Weights of a small contrastive audio-text model: text encoder norm rmsnorm, 39062 training examples.
Rows from block 2 of the audio encoder, named by matrix and row number. Each number is 200 + 40 x the weight over its row's rms, rounded and kept within 0 to 999. All counts start at 0. After the name is the row's rms in percent of the matrix's.
# convs0: expand pointwise conv (encoder.blocks.2.convs.0.weight, 768x192x1), inputs 64-127
convs0.609,104,203,207,185,237,237,261,182,248,326,138,187,164,212,207,222,177,164,244,270,200,239,242,261,233,209,172,199,179,225,184,198,259,193,251,219,195,215,290,168,245,226,179,241,189,115,202,200,199,224,175,192,72,257,212,215,181,158,153,207,231,214,208,128,185
convs0.610,102,171,250,223,220,181,208,258,234,90,174,266,212,183,203,158,83,247,202,148,178,225,160,202,279,149,201,199,138,149,213,171,183,148,225,206,151,137,159,214,189,208,174,172,220,240,214,178,202,222,215,245,188,202,223,113,232,225,252,133,224,219,203,208,149
convs0.611,101,219,158,217,251,194,167,121,186,241,258,235,227,186,199,188,144,204,148,177,145,156,205,178,177,138,207,185,229,167,151,261,135,197,207,182,207,203,117,159,220,168,107,253,221,156,218,243,164,205,229,272,218,254,241,149,146,196,225,230,209,225,218,152,146
convs0.612,106,135,233,140,160,199,213,160,201,222,101,203,182,166,175,185,226,168,215,193,169,127,232,234,190,281,199,165,225,201,228,181,173,159,227,223,179,184,158,111,181,136,220,229,165,270,260,258,236,156,125,142,201,146,148,242,249,104,215,183,161,193,158,206,202
convs0.613,113,134,190,196,180,194,206,250,332,206,246,148,202,121,115,214,149,260,213,242,182,243,221,179,123,162,181,187,176,237,223,201,165,230,192,213,252,215,258,197,227,110,166,204,213,274,174,200,244,200,304,187,224,177,219,177,257,216,243,188,190,149,205,209,191
convs0.614,103,284,172,230,183,251,199,121,200,217,206,216,207,224,166,184,192,151,257,217,242,246,166,129,219,196,158,158,181,214,176,259,219,231,192,225,177,195,211,260,215,227,219,205,185,234,227,104,116,207,258,62,168,148,151,193,186,236,190,244,163,211,258,195,215
convs0.615,107,189,204,250,195,200,183,219,288,195,165,107,208,197,167,220,171,229,212,181,226,168,167,221,216,111,223,183,219,219,254,253,234,200,201,185,170,216,193,236,180,219,158,255,186,215,159,256,292,221,214,224,168,157,247,213,143,169,234,156,223,223,175,168,186
convs0.616,100,239,256,179,168,136,241,227,145,135,235,274,274,154,194,231,149,246,230,219,255,208,168,143,205,184,174,202,219,140,207,171,141,125,210,199,178,158,261,203,136,178,187,175,152,176,243,169,249,258,188,197,154,209,219,233,234,238,221,295,235,195,228,261,138
convs0.617,090,193,260,251,255,181,202,144,184,263,146,169,221,198,274,217,208,192,279,227,159,184,210,172,113,181,197,182,241,216,212,143,271,172,206,236,221,217,164,258,190,253,194,188,173,230,135,192,188,126,245,207,223,210,236,210,165,239,237,217,101,211,188,208,226
convs0.618,099,240,178,236,182,140,201,234,206,261,182,196,268,171,182,100,181,254,277,148,231,220,183,159,225,176,224,264,197,189,216,243,210,129,224,223,239,190,137,165,180,232,208,228,225,214,217,196,213,254,168,254,151,222,208,209,267,215,246,194,209,232,150,230,212
convs0.619,089,232,226,206,237,351,227,211,139,220,189,169,224,244,263,227,202,238,234,203,202,243,271,261,199,167,230,225,190,201,175,187,230,224,221,241,164,180,151,217,194,169,198,163,154,212,251,210,219,190,147,207,187,222,284,289,233,143,124,164,222,213,259,190,201
convs0.620,093,223,199,197,162,235,222,170,257,173,278,233,170,272,203,193,201,280,195,216,265,165,212,260,220,172,161,201,219,207,221,256,191,179,209,172,192,261,140,183,171,201,215,252,192,266,103,190,221,195,178,158,129,167,197,117,211,193,268,219,207,265,193,171,220
convs0.621,105,214,122,150,207,181,195,211,205,169,157,262,239,209,251,169,229,195,158,177,242,157,114,193,132,179,246,196,213,220,213,177,195,189,207,154,228,252,85,129,222,113,196,144,198,160,158,202,180,188,227,215,71,152,207,145,129,241,228,247,153,193,235,183,172
convs0.622,101,134,184,184,125,247,206,224,235,194,168,199,209,146,173,219,223,227,271,224,187,214,201,229,236,146,166,215,207,219,200,280,182,207,131,175,219,172,257,190,150,196,208,216,169,197,285,268,125,240,174,174,162,176,239,158,166,199,238,150,176,96,260,257,245
convs0.623,101,161,198,153,180,230,196,242,233,171,140,227,260,197,260,138,172,172,181,149,207,125,240,279,201,199,155,153,261,148,177,170,157,195,232,210,146,193,225,168,204,132,215,216,206,189,196,226,156,151,182,229,184,215,209,230,177,137,192,144,104,164,144,285,193
convs0.624,096,189,264,166,234,207,193,160,163,183,175,216,202,247,236,234,193,209,204,163,230,203,253,168,194,170,156,210,219,181,221,143,185,170,153,152,222,236,230,220,196,158,164,195,242,238,181,289,123,248,197,222,190,162,232,217,232,191,243,199,172,163,240,213,204
convs0.625,096,217,188,208,174,191,209,167,131,160,174,270,218,164,188,209,208,184,171,264,201,269,89,169,197,166,216,183,175,207,203,135,158,245,155,181,202,212,198,152,303,103,221,187,180,223,153,218,191,202,199,244,243,228,194,315,208,202,164,192,197,218,159,195,242
convs0.626,101,191,157,246,242,177,214,273,246,238,119,72,230,173,158,136,199,156,235,204,159,188,211,316,221,184,212,187,215,165,252,220,182,235,195,207,205,136,179,195,241,148,189,244,150,196,213,194,225,200,152,236,241,222,175,249,210,241,216,144,238,128,239,234,176
convs0.627,093,199,307,207,213,267,200,159,204,170,182,208,236,190,297,210,216,209,193,256,202,319,208,229,220,149,182,260,177,272,158,117,205,161,192,202,256,153,227,242,235,162,195,277,281,242,245,151,238,155,219,218,233,194,172,178,185,186,212,239,189,148,188,196,109
convs0.628,102,204,195,185,185,165,157,307,292,226,201,167,214,154,167,150,196,175,209,217,215,131,233,268,218,213,119,232,285,234,200,259,234,220,177,215,235,199,186,161,211,231,156,169,140,262,164,220,163,228,161,204,234,226,235,228,240,205,288,138,189,186,245,205,219
convs0.629,093,214,173,201,253,231,205,234,182,228,273,187,207,173,259,194,260,276,258,205,169,201,167,123,207,131,291,207,134,181,175,173,200,169,152,196,184,160,191,230,168,194,200,210,294,202,137,207,181,149,210,200,209,190,178,164,154,158,202,230,196,223,155,150,226
convs0.630,113,168,193,223,227,200,243,208,198,159,212,270,216,218,153,191,163,213,224,249,279,167,186,240,167,153,154,237,182,113,191,156,203,260,204,221,220,177,179,74,186,223,204,154,225,141,223,145,214,209,231,127,270,246,186,93,174,180,106,192,211,194,169,166,245
convs0.631,095,92,247,200,224,209,168,193,246,237,177,164,225,211,149,180,282,185,196,233,154,226,197,165,117,223,178,186,185,169,155,208,157,210,198,221,192,160,178,198,228,119,200,214,218,143,148,145,116,225,213,213,177,200,248,151,224,153,124,182,171,230,214,200,170
convs0.632,098,234,243,217,205,160,150,196,171,219,265,170,142,240,181,170,240,152,203,184,204,156,148,179,251,257,152,150,142,175,163,270,142,197,185,162,251,152,196,154,214,193,247,235,197,125,97,167,148,220,235,259,147,167,169,223,215,144,205,246,219,151,300,247,229
convs0.633,102,217,163,124,139,181,164,247,153,216,209,212,211,147,187,203,159,256,199,262,172,188,174,228,229,204,161,213,204,184,276,314,210,245,232,186,219,236,169,213,227,243,193,229,233,188,195,316,141,185,145,170,204,197,217,231,219,151,179,148,197,174,130,180,140
convs0.634,098,183,188,145,165,186,171,232,237,191,100,149,226,213,217,231,215,276,174,278,245,132,228,299,199,139,205,245,230,208,256,188,206,173,246,197,174,172,119,202,209,135,200,227,147,167,201,212,187,171,228,207,297,237,189,211,191,252,228,130,178,234,208,206,173
convs0.635,113,111,229,181,221,185,230,213,188,172,174,182,203,262,243,178,235,178,198,193,268,157,135,206,238,222,133,194,165,124,189,196,162,151,226,202,141,165,160,154,216,153,226,173,200,183,185,194,251,247,142,78,182,211,219,209,147,154,217,238,205,130,140,201,191
convs0.636,100,244,225,175,227,261,193,233,230,238,234,165,254,196,189,143,152,144,206,219,197,227,203,134,138,135,251,140,141,187,184,185,226,185,202,202,212,179,143,198,184,189,162,186,274,225,186,228,220,150,183,148,160,214,172,238,158,187,148,250,255,191,199,180,199
convs0.637,094,215,258,215,193,187,167,224,217,235,163,196,220,202,199,222,152,196,167,165,179,177,198,196,235,172,215,195,198,213,177,193,265,188,205,128,255,190,189,257,148,146,175,215,165,159,212,203,159,211,182,183,215,196,225,232,135,219,197,230,239,156,242,226,214
convs0.638,113,188,207,216,235,141,297,201,207,190,133,247,198,265,184,277,163,208,213,179,122,176,238,222,217,182,202,174,186,226,245,134,266,187,172,215,205,262,167,194,183,213,208,241,188,194,218,189,268,104,173,265,139,200,224,216,220,144,210,137,107,138,193,239,200
convs0.639,092,218,150,180,163,159,158,141,187,214,187,168,193,208,152,246,173,173,239,212,196,245,192,156,198,219,180,259,195,211,168,110,177,165,263,164,263,268,219,185,229,175,174,166,179,184,137,149,201,214,160,234,135,134,139,206,228,173,156,188,234,243,168,202,180
convs0.640,099,223,231,196,161,154,182,209,207,223,231,274,225,214,241,204,162,246,244,173,136,257,216,206,274,150,262,202,195,182,198,214,209,104,232,101,108,153,218,241,170,237,200,170,170,162,248,286,225,177,225,283,243,234,188,190,183,225,254,286,243,264,175,266,177
convs0.641,103,132,190,178,182,215,163,247,180,207,198,232,255,171,220,104,128,272,220,169,165,239,176,125,187,171,188,141,239,184,120,226,190,132,253,133,183,110,207,220,227,222,230,213,176,180,237,144,189,199,194,209,178,179,187,268,235,184,286,278,248,218,181,235,198
convs0.642,089,192,184,248,231,209,282,157,269,208,198,203,135,225,156,225,167,216,197,141,204,197,212,180,194,190,165,194,204,231,209,219,169,213,75,135,224,207,259,257,199,299,242,252,213,175,141,177,211,207,196,226,207,224,221,179,178,213,202,151,281,244,181,216,217
convs0.643,105,190,229,159,239,236,202,177,214,192,174,279,274,213,146,184,184,166,266,183,193,189,168,130,153,174,194,227,175,211,176,276,175,269,199,201,321,206,170,82,191,137,197,192,160,220,201,257,138,135,163,151,189,222,221,218,225,154,166,206,240,162,143,209,241
convs0.644,091,162,166,243,167,214,163,203,254,174,148,300,235,134,134,238,242,217,185,212,150,150,206,171,223,156,131,163,307,218,154,155,226,209,215,177,227,199,218,155,239,252,135,195,192,222,237,231,184,115,211,207,200,178,216,180,207,152,161,195,220,163,265,218,277
convs0.645,112,242,172,235,145,235,202,122,205,221,161,225,174,215,242,155,239,264,259,216,155,161,239,234,275,186,191,160,210,238,173,182,221,192,132,126,96,148,223,203,231,160,243,173,163,179,225,170,163,217,217,262,168,181,199,272,144,230,146,239,142,266,181,165,222
convs0.646,089,61,186,145,183,202,178,188,202,223,175,192,190,176,207,244,203,185,237,212,182,228,217,155,176,122,251,173,158,215,128,176,188,187,169,125,207,188,165,216,239,249,256,191,147,204,240,216,213,213,222,169,172,181,246,206,193,243,161,228,183,248,208,201,177
convs0.647,102,275,219,194,168,201,240,219,265,253,162,207,193,265,155,227,217,172,194,166,242,191,204,155,228,250,203,207,196,261,253,196,172,198,258,194,195,170,157,261,202,129,166,146,204,195,222,252,169,161,159,272,183,174,187,203,193,185,135,153,177,232,265,183,206
convs0.648,095,178,206,239,224,211,220,270,157,196,262,184,167,220,141,130,221,206,194,225,131,147,271,160,273,210,260,238,235,185,226,225,161,242,238,257,226,205,275,143,83,267,142,290,236,210,250,190,153,215,136,220,194,194,251,181,217,185,188,157,162,225,171,251,171
convs0.649,108,204,185,190,161,194,288,219,232,156,194,131,213,169,178,173,252,273,127,218,125,209,237,151,177,140,248,154,197,208,218,224,223,204,245,251,237,161,208,216,204,189,157,196,227,189,252,178,191,271,126,194,218,162,177,180,214,177,243,163,154,169,269,186,199
convs0.650,097,222,193,113,153,206,231,254,158,180,263,219,232,235,216,220,150,127,181,221,219,207,277,276,215,222,147,251,157,206,188,206,157,211,264,186,268,209,269,227,152,202,235,162,128,110,253,174,151,164,234,205,237,189,216,209,208,232,263,150,280,202,192,240,231
convs0.651,099,235,135,115,265,158,182,234,172,216,262,247,213,153,185,196,139,251,171,161,169,229,255,192,317,211,205,169,193,189,173,140,158,168,265,181,166,200,200,239,151,242,169,153,220,200,220,203,117,132,208,234,195,217,227,159,214,213,125,192,147,309,261,270,211
convs0.652,098,306,245,249,173,214,233,224,135,150,193,231,164,225,204,134,124,236,147,133,212,114,154,179,190,222,241,214,156,242,165,225,203,175,215,185,177,205,209,187,175,132,230,155,240,177,184,203,208,195,183,161,209,212,233,153,219,132,209,285,183,196,213,177,201
convs0.653,090,194,192,161,215,204,247,123,202,216,178,127,174,174,145,129,115,179,222,220,265,161,202,208,207,180,173,217,263,182,164,176,218,240,137,173,190,164,231,213,265,224,225,248,153,299,190,166,258,209,209,155,152,233,195,243,269,221,203,179,250,146,141,228,148
convs0.654,102,246,203,276,216,183,216,205,164,205,253,226,213,232,225,196,238,186,196,198,177,210,210,165,244,173,263,186,147,228,227,180,208,159,189,184,248,213,226,235,170,233,188,140,207,151,197,203,211,200,181,198,134,234,186,145,289,183,218,240,239,288,219,147,158
convs0.655,089,248,236,172,154,231,222,191,203,132,225,277,168,204,220,212,190,202,211,196,157,239,209,237,195,244,242,188,236,206,129,252,191,108,200,121,234,168,152,180,189,191,186,193,222,127,270,174,189,210,197,214,174,216,245,164,191,177,148,267,191,250,194,229,175
convs0.656,096,174,255,169,153,175,237,233,233,167,225,235,130,191,156,200,233,278,145,170,177,256,266,148,176,241,227,111,211,157,273,86,175,115,205,235,169,174,199,229,172,182,219,217,197,216,217,126,197,202,190,255,276,185,149,222,197,176,219,155,165,154,165,269,225
convs0.657,088,179,226,163,206,171,167,228,178,168,161,126,235,169,207,222,157,179,197,186,192,171,301,179,112,240,221,137,150,152,114,182,234,254,197,198,168,242,221,216,221,199,202,147,225,152,227,222,150,175,209,177,249,167,146,297,235,289,215,197,224,178,293,209,279
convs0.658,100,159,186,136,195,112,155,234,264,160,202,197,224,235,215,191,267,200,163,244,247,179,224,200,262,198,109,245,144,241,172,276,192,167,155,256,186,186,133,180,245,159,253,242,179,264,253,223,212,155,219,229,162,223,292,187,195,180,177,136,210,264,199,150,193
convs0.659,117,249,160,254,224,169,237,136,205,175,223,181,195,238,190,224,251,254,187,192,175,168,191,234,208,167,244,200,180,185,149,231,194,158,193,176,158,153,199,192,174,177,152,166,106,165,112,230,254,175,287,185,170,216,175,213,187,237,201,213,214,139,241,224,176
convs0.660,090,225,264,207,179,249,172,162,247,202,161,215,229,154,168,174,183,178,153,251,215,233,268,262,223,189,247,222,214,193,267,217,171,161,131,156,219,175,203,185,160,133,148,210,221,311,168,178,203,242,224,216,209,205,253,308,213,139,220,250,197,195,217,228,228
convs0.661,094,208,175,226,141,182,182,147,170,173,215,159,177,226,224,181,221,250,219,197,242,239,241,194,207,164,308,244,200,219,208,217,193,211,246,272,192,212,176,195,204,242,169,202,242,250,212,192,306,132,193,223,233,188,197,271,126,199,207,180,192,194,224,182,84
convs0.662,100,136,165,251,163,257,193,144,250,212,231,169,238,189,153,244,184,242,207,201,227,205,251,243,169,185,199,304,168,226,113,168,194,235,185,186,200,222,240,154,214,240,189,205,221,204,205,205,305,160,153,171,204,145,100,207,206,205,207,164,261,140,196,222,248
convs0.663,097,210,262,98,107,201,173,240,183,233,191,243,185,209,176,217,190,261,155,192,191,150,224,222,194,128,208,136,258,186,181,119,169,174,175,255,187,176,148,156,167,177,167,222,167,277,232,231,211,180,226,201,217,142,138,175,258,205,257,147,143,168,100,277,210
convs0.664,104,211,231,187,176,208,224,187,241,172,177,225,229,221,205,202,146,175,106,192,189,211,258,155,184,177,165,167,192,188,165,197,181,176,183,217,167,217,134,203,238,130,150,208,308,250,221,198,195,168,161,250,180,154,116,217,221,153,274,158,124,208,244,223,241
convs0.665,089,155,210,199,223,185,213,254,106,182,177,219,245,132,205,211,155,238,238,212,206,172,192,247,256,118,231,220,305,243,115,205,257,259,176,172,227,169,239,145,226,154,140,264,137,227,220,322,194,240,112,223,187,141,198,180,223,179,193,261,196,195,200,177,162
convs0.666,098,189,212,117,88,277,241,124,177,219,125,239,191,189,211,224,152,232,235,148,239,197,156,163,228,209,156,163,199,219,209,145,247,132,175,191,152,176,153,188,188,200,174,182,111,226,247,197,167,181,189,286,273,209,244,212,177,206,173,148,161,203,228,168,295
convs0.667,093,252,201,165,218,220,223,205,236,90,229,223,199,252,238,190,223,215,259,274,278,202,171,232,236,173,91,210,172,212,190,170,226,239,143,212,211,185,190,238,214,220,183,210,243,193,174,238,229,251,103,176,163,262,206,179,247,239,249,219,220,214,222,218,233
convs0.668,098,219,220,217,160,152,242,215,139,254,92,167,155,193,285,225,160,222,213,182,163,180,193,208,174,196,265,167,172,145,226,225,214,198,178,193,187,249,185,189,146,278,258,188,179,184,242,263,191,178,226,214,163,136,165,145,133,210,234,153,195,171,178,145,209
convs0.669,098,216,253,155,270,183,191,148,224,161,188,213,214,175,251,185,177,190,180,135,203,253,172,215,127,252,170,177,177,197,196,227,217,205,185,219,143,238,194,181,236,119,144,192,209,183,200,221,223,162,183,191,201,194,168,212,252,195,280,187,188,212,185,199,157
convs0.670,100,184,173,179,169,215,111,238,213,220,182,190,235,222,235,208,230,305,224,171,239,158,210,243,190,170,269,170,229,206,190,272,193,185,228,275,198,180,182,133,217,170,194,149,164,327,188,251,152,256,278,147,151,194,198,256,208,212,203,209,219,165,191,210,210
convs0.671,091,203,180,261,198,231,147,198,168,179,191,185,193,175,152,201,202,227,269,277,154,208,191,152,236,98,223,191,150,167,187,258,176,191,266,160,87,212,168,138,207,254,167,245,205,206,233,189,203,210,201,211,174,217,199,211,268,305,165,221,172,202,290,290,264
convs0.672,098,151,175,238,227,169,248,144,218,201,240,167,244,201,162,117,144,174,157,182,291,268,145,231,171,234,292,201,185,231,197,206,194,230,264,204,180,195,201,262,189,188,163,226,216,125,209,224,219,232,184,227,173,205,240,210,196,158,208,258,215,224,141,237,159
convs0.673,092,202,172,134,202,200,197,222,215,209,215,188,174,146,207,216,186,175,197,165,194,160,188,209,175,223,162,164,131,218,191,142,128,225,113,136,211,187,210,213,166,113,108,199,235,265,201,240,224,223,233,182,211,232,276,234,121,267,186,190,288,236,155,207,224
convs0.674,106,107,196,126,190,229,259,265,124,192,188,220,77,215,194,204,162,150,166,219,242,185,250,170,205,111,231,214,240,150,235,227,187,218,178,222,174,255,190,207,193,212,217,232,200,164,215,226,129,184,212,177,244,115,206,178,191,137,252,175,151,128,160,252,242
convs0.675,111,285,237,210,140,103,208,154,166,259,256,127,227,173,161,156,209,252,186,225,182,288,180,127,217,174,199,186,182,315,192,223,181,164,199,170,201,182,229,194,207,154,203,196,234,174,225,158,170,196,187,337,125,199,176,185,202,232,204,173,226,167,243,150,256
convs0.676,100,202,201,187,322,311,160,238,187,194,233,219,205,235,185,181,161,240,209,175,213,211,171,255,246,144,220,137,201,211,218,147,212,204,227,201,122,181,193,144,179,211,176,221,195,258,230,143,242,198,198,243,262,164,148,219,238,236,253,190,182,138,104,199,164
convs0.677,103,202,176,131,217,107,135,187,115,204,125,202,202,169,177,162,147,272,154,202,179,180,176,253,245,241,151,191,198,237,225,215,207,137,166,158,188,246,180,189,262,219,265,163,152,253,248,215,147,186,249,243,191,167,214,245,241,234,256,161,216,146,231,159,155
convs0.678,093,176,214,254,136,176,194,185,160,260,214,158,145,228,249,238,164,177,166,175,247,219,221,139,189,241,121,177,163,188,142,224,223,199,159,207,206,199,177,245,182,201,201,135,217,189,205,248,235,196,210,210,164,210,264,192,229,232,178,135,214,165,191,252,301
convs0.679,099,150,212,253,242,209,287,141,166,217,125,169,236,238,135,134,286,151,102,212,138,147,237,221,256,199,278,208,222,203,219,198,217,237,168,265,266,193,198,218,129,257,207,199,234,275,229,194,220,170,177,159,201,185,187,228,284,202,157,175,139,141,213,189,132
convs0.680,102,127,141,237,173,167,177,212,266,143,236,225,221,229,216,259,248,214,112,200,210,163,209,220,193,201,174,142,182,216,271,214,134,201,160,179,98,209,267,275,193,165,187,277,124,151,165,162,145,247,145,213,224,175,178,190,184,198,256,181,224,184,268,185,172
convs0.681,106,185,273,212,189,209,163,222,180,225,206,167,165,155,209,199,234,141,121,166,178,199,177,192,192,205,232,227,200,145,160,217,192,225,151,168,159,206,149,191,127,133,154,190,203,185,159,157,177,254,151,229,210,243,145,186,292,168,197,208,188,201,216,253,191
convs0.682,092,213,165,213,209,176,197,326,201,211,225,165,283,237,240,169,192,163,168,154,225,176,219,203,120,171,215,190,235,187,128,129,290,179,191,183,167,218,143,205,172,188,171,268,184,206,273,217,179,237,208,185,150,209,138,215,145,90,218,170,200,228,208,258,153
convs0.683,108,210,200,217,190,204,136,259,121,209,240,214,168,238,172,186,206,274,224,210,261,180,149,235,243,155,149,175,170,190,176,198,189,206,235,223,162,233,167,166,177,254,183,151,152,197,183,247,298,172,147,104,179,199,176,83,199,236,197,166,221,248,223,190,255
convs0.684,108,302,190,215,215,155,156,222,123,148,237,237,171,200,155,233,220,240,182,226,190,224,181,168,225,135,256,270,208,228,186,132,293,114,289,221,137,197,261,187,228,183,202,158,186,245,95,142,230,212,251,194,233,251,147,191,211,239,256,234,245,155,247,206,162
convs0.685,100,141,193,186,156,189,151,231,218,151,157,210,149,148,209,236,173,207,195,221,146,113,277,265,197,267,178,196,271,184,198,170,183,175,160,187,216,203,229,186,163,188,201,309,168,146,205,218,138,183,183,234,147,177,193,318,174,144,251,190,194,170,203,243,213
convs0.686,094,167,204,212,154,186,197,214,187,206,257,238,216,184,193,200,226,224,220,198,241,162,133,197,213,208,207,216,194,149,118,143,160,183,240,213,140,181,142,290,171,184,177,164,182,274,198,234,237,231,192,160,216,143,268,232,191,234,237,259,178,158,74,223,163
convs0.687,097,159,158,266,181,172,190,171,190,230,158,246,291,178,157,145,187,182,170,224,180,196,210,188,161,226,215,205,222,188,124,200,144,201,199,241,245,155,204,145,143,242,124,189,153,204,226,146,211,228,166,236,134,233,219,143,130,209,171,254,152,225,192,232,204
convs0.688,093,243,107,183,207,145,183,247,220,197,191,207,226,170,244,197,177,142,167,146,200,223,135,201,149,250,194,241,181,189,234,191,200,200,181,193,136,224,186,177,223,218,250,181,235,287,173,196,257,167,218,209,238,216,144,113,147,238,220,200,209,153,205,185,162
convs0.689,114,246,162,229,209,219,196,211,246,211,169,216,252,207,179,192,193,188,225,146,177,243,252,177,294,189,222,225,246,238,202,188,230,166,224,253,138,200,192,182,193,210,167,214,224,201,266,136,276,184,204,178,172,277,197,174,200,140,179,150,181,156,211,188,199
convs0.690,097,233,260,158,173,167,251,273,163,216,174,194,250,229,98,166,258,179,189,195,210,213,234,233,186,245,190,169,162,199,224,167,184,228,104,209,125,181,194,87,220,223,187,239,234,193,244,199,125,216,161,254,154,225,212,228,238,208,231,241,171,214,113,253,109
convs0.691,094,195,224,161,197,198,244,152,258,167,198,202,162,145,134,148,196,230,238,311,182,148,200,175,123,215,233,192,205,178,207,169,158,202,206,268,161,223,258,211,204,199,233,198,214,194,216,221,136,178,168,239,216,162,186,206,242,159,178,204,196,195,237,213,210
convs0.692,110,210,244,197,156,179,178,165,231,101,269,195,232,159,248,210,205,111,121,186,271,185,181,242,169,277,153,168,241,199,277,215,154,212,310,236,169,178,190,195,134,214,225,167,198,172,222,158,151,212,163,175,207,210,194,148,242,216,169,152,187,141,206,197,203
convs0.693,092,204,148,138,161,216,166,206,201,248,207,187,165,186,209,213,182,266,178,210,220,171,225,254,217,248,229,216,175,224,190,200,233,206,224,236,239,232,202,148,150,188,241,210,165,191,230,263,286,206,143,216,254,199,192,223,155,166,146,175,170,211,143,250,207
convs0.694,113,194,206,199,232,196,175,198,108,149,163,251,180,231,174,182,236,121,166,164,210,188,206,256,138,282,167,251,222,208,279,220,143,277,194,280,226,210,248,184,170,193,189,216,165,219,210,262,149,224,190,232,232,234,222,177,194,273,293,150,208,192,225,185,153
convs0.695,105,220,259,225,198,227,201,174,207,154,228,230,191,185,268,205,167,162,122,177,200,157,212,220,191,138,174,196,223,243,203,227,246,231,168,148,201,228,180,207,205,180,165,179,228,150,177,224,188,239,233,191,180,195,206,138,313,188,239,204,193,204,169,269,157
convs0.696,109,175,255,264,185,195,154,238,270,229,198,207,250,231,204,205,236,285,216,217,196,162,291,207,197,206,114,231,151,142,170,288,259,223,163,279,193,217,246,199,199,111,172,221,176,188,195,161,179,202,287,174,190,201,189,204,221,202,192,117,265,170,193,242,185
convs0.697,090,244,222,190,215,164,171,243,201,160,168,165,242,208,176,164,265,269,180,258,231,211,201,216,212,178,210,133,224,230,183,270,192,217,245,299,220,159,160,156,299,227,229,231,233,217,229,216,84,177,193,203,201,209,206,205,174,171,230,198,219,234,221,202,136
convs0.698,105,110,270,180,206,251,181,203,182,205,148,272,214,208,262,167,172,218,170,171,203,135,226,112,174,131,173,192,170,281,112,179,201,170,139,280,253,253,217,241,184,198,199,195,163,242,157,194,193,181,190,272,215,220,200,164,242,158,183,154,203,202,191,200,228
convs0.699,086,184,164,197,192,204,247,213,197,193,173,224,114,158,246,268,184,174,195,192,209,172,193,171,188,156,252,217,156,243,103,177,209,181,169,147,191,199,237,197,186,207,192,248,208,203,166,175,258,195,208,148,230,193,235,160,188,247,109,230,182,248,100,181,228
convs0.700,096,183,156,279,245,248,171,179,200,177,231,191,230,203,225,192,197,187,134,157,207,239,176,203,253,173,156,192,182,181,235,176,176,117,214,226,183,190,229,218,209,213,180,230,193,182,284,103,254,201,202,274,244,273,231,257,237,213,193,251,268,169,201,205,186
convs0.701,087,207,236,199,132,153,208,184,198,234,237,150,195,188,143,200,172,218,134,193,168,249,249,200,249,286,152,187,190,183,211,162,220,223,202,226,170,153,212,202,179,229,214,253,198,170,209,254,218,174,196,167,218,206,286,302,154,201,280,198,137,204,236,177,180
convs0.702,108,242,189,214,181,230,261,206,156,207,185,182,207,192,253,180,183,207,172,222,179,197,203,219,115,203,186,195,188,221,147,207,198,237,230,279,138,211,188,213,193,207,159,181,279,165,177,157,192,237,264,179,111,183,208,194,262,186,203,157,135,188,248,130,164
convs0.703,104,184,205,193,131,188,142,164,158,124,225,265,181,205,166,202,172,217,171,160,214,201,185,222,231,247,241,239,162,168,225,210,224,244,153,234,127,218,188,158,231,251,246,233,186,202,118,233,248,194,217,213,183,284,212,186,178,188,255,193,236,225,185,155,183
convs0.704,107,178,278,181,249,240,179,201,262,213,140,199,198,161,186,186,169,242,201,161,221,158,171,278,304,184,187,197,237,254,160,189,250,218,106,154,252,174,183,160,240,196,232,195,94,162,201,222,272,244,128,146,250,141,235,173,156,202,233,198,207,208,160,206,218
convs0.705,100,236,228,177,196,144,239,211,251,229,186,280,158,143,156,234,204,197,273,151,148,191,223,203,202,212,167,271,195,183,265,209,207,221,189,205,238,218,217,192,185,180,178,160,232,148,168,155,236,274,228,147,189,206,208,98,233,127,189,273,157,223,209,219,220
convs0.706,095,213,170,238,225,173,261,199,254,218,190,197,260,251,217,192,214,137,162,121,150,147,286,219,225,172,176,189,196,212,99,192,159,227,148,221,190,217,145,280,160,221,213,270,187,253,141,206,147,223,203,194,194,218,246,188,232,203,221,179,194,191,192,147,179
convs0.707,105,201,123,194,236,267,243,211,51,202,161,199,197,174,239,207,216,227,194,201,213,138,219,217,214,191,135,186,200,161,207,216,267,172,168,121,219,248,255,207,199,276,186,196,195,209,188,202,238,210,252,251,239,105,190,133,206,117,173,172,202,138,193,166,163
convs0.708,100,182,196,191,185,203,157,245,90,185,249,199,221,183,166,231,221,245,175,178,149,167,140,217,193,163,218,128,152,197,191,158,148,225,248,249,136,176,218,219,186,203,151,219,165,164,136,165,144,203,182,223,290,216,166,157,116,196,152,206,173,171,240,234,192
convs0.709,096,185,187,205,190,106,265,187,163,203,125,132,209,166,256,178,169,185,243,199,228,276,282,221,227,214,244,149,238,245,249,256,129,149,91,194,130,203,216,232,208,223,235,222,137,174,192,196,141,216,206,237,133,206,195,296,217,280,230,206,213,171,172,226,268
convs0.710,088,165,198,126,226,120,149,228,181,160,229,161,259,198,194,234,234,256,204,223,210,139,263,175,230,202,167,186,214,149,187,118,208,228,275,206,235,166,180,187,254,267,179,159,175,180,196,203,290,135,175,174,189,207,228,219,212,220,211,197,174,153,175,107,190
convs0.711,088,181,251,175,227,200,233,202,253,207,170,221,225,219,271,259,188,144,193,236,207,152,179,245,279,274,208,170,118,201,151,222,224,184,113,201,166,116,189,184,125,144,199,214,211,228,187,175,176,151,300,184,229,203,202,244,254,169,191,204,199,151,222,240,272
convs0.712,117,200,218,226,195,176,248,305,188,161,180,179,231,206,136,210,148,178,186,164,176,220,173,224,194,165,209,45,183,219,238,237,164,227,192,206,182,231,151,186,208,145,148,216,244,178,204,242,207,167,189,193,191,202,194,159,222,154,212,198,186,240,187,180,202
convs0.713,100,162,216,181,281,273,210,203,218,259,257,255,232,163,236,230,208,183,175,223,174,193,209,157,248,253,244,283,107,175,197,153,204,206,249,226,128,188,229,188,218,230,186,189,209,254,199,189,246,242,250,151,258,156,213,235,210,185,161,246,228,158,132,128,215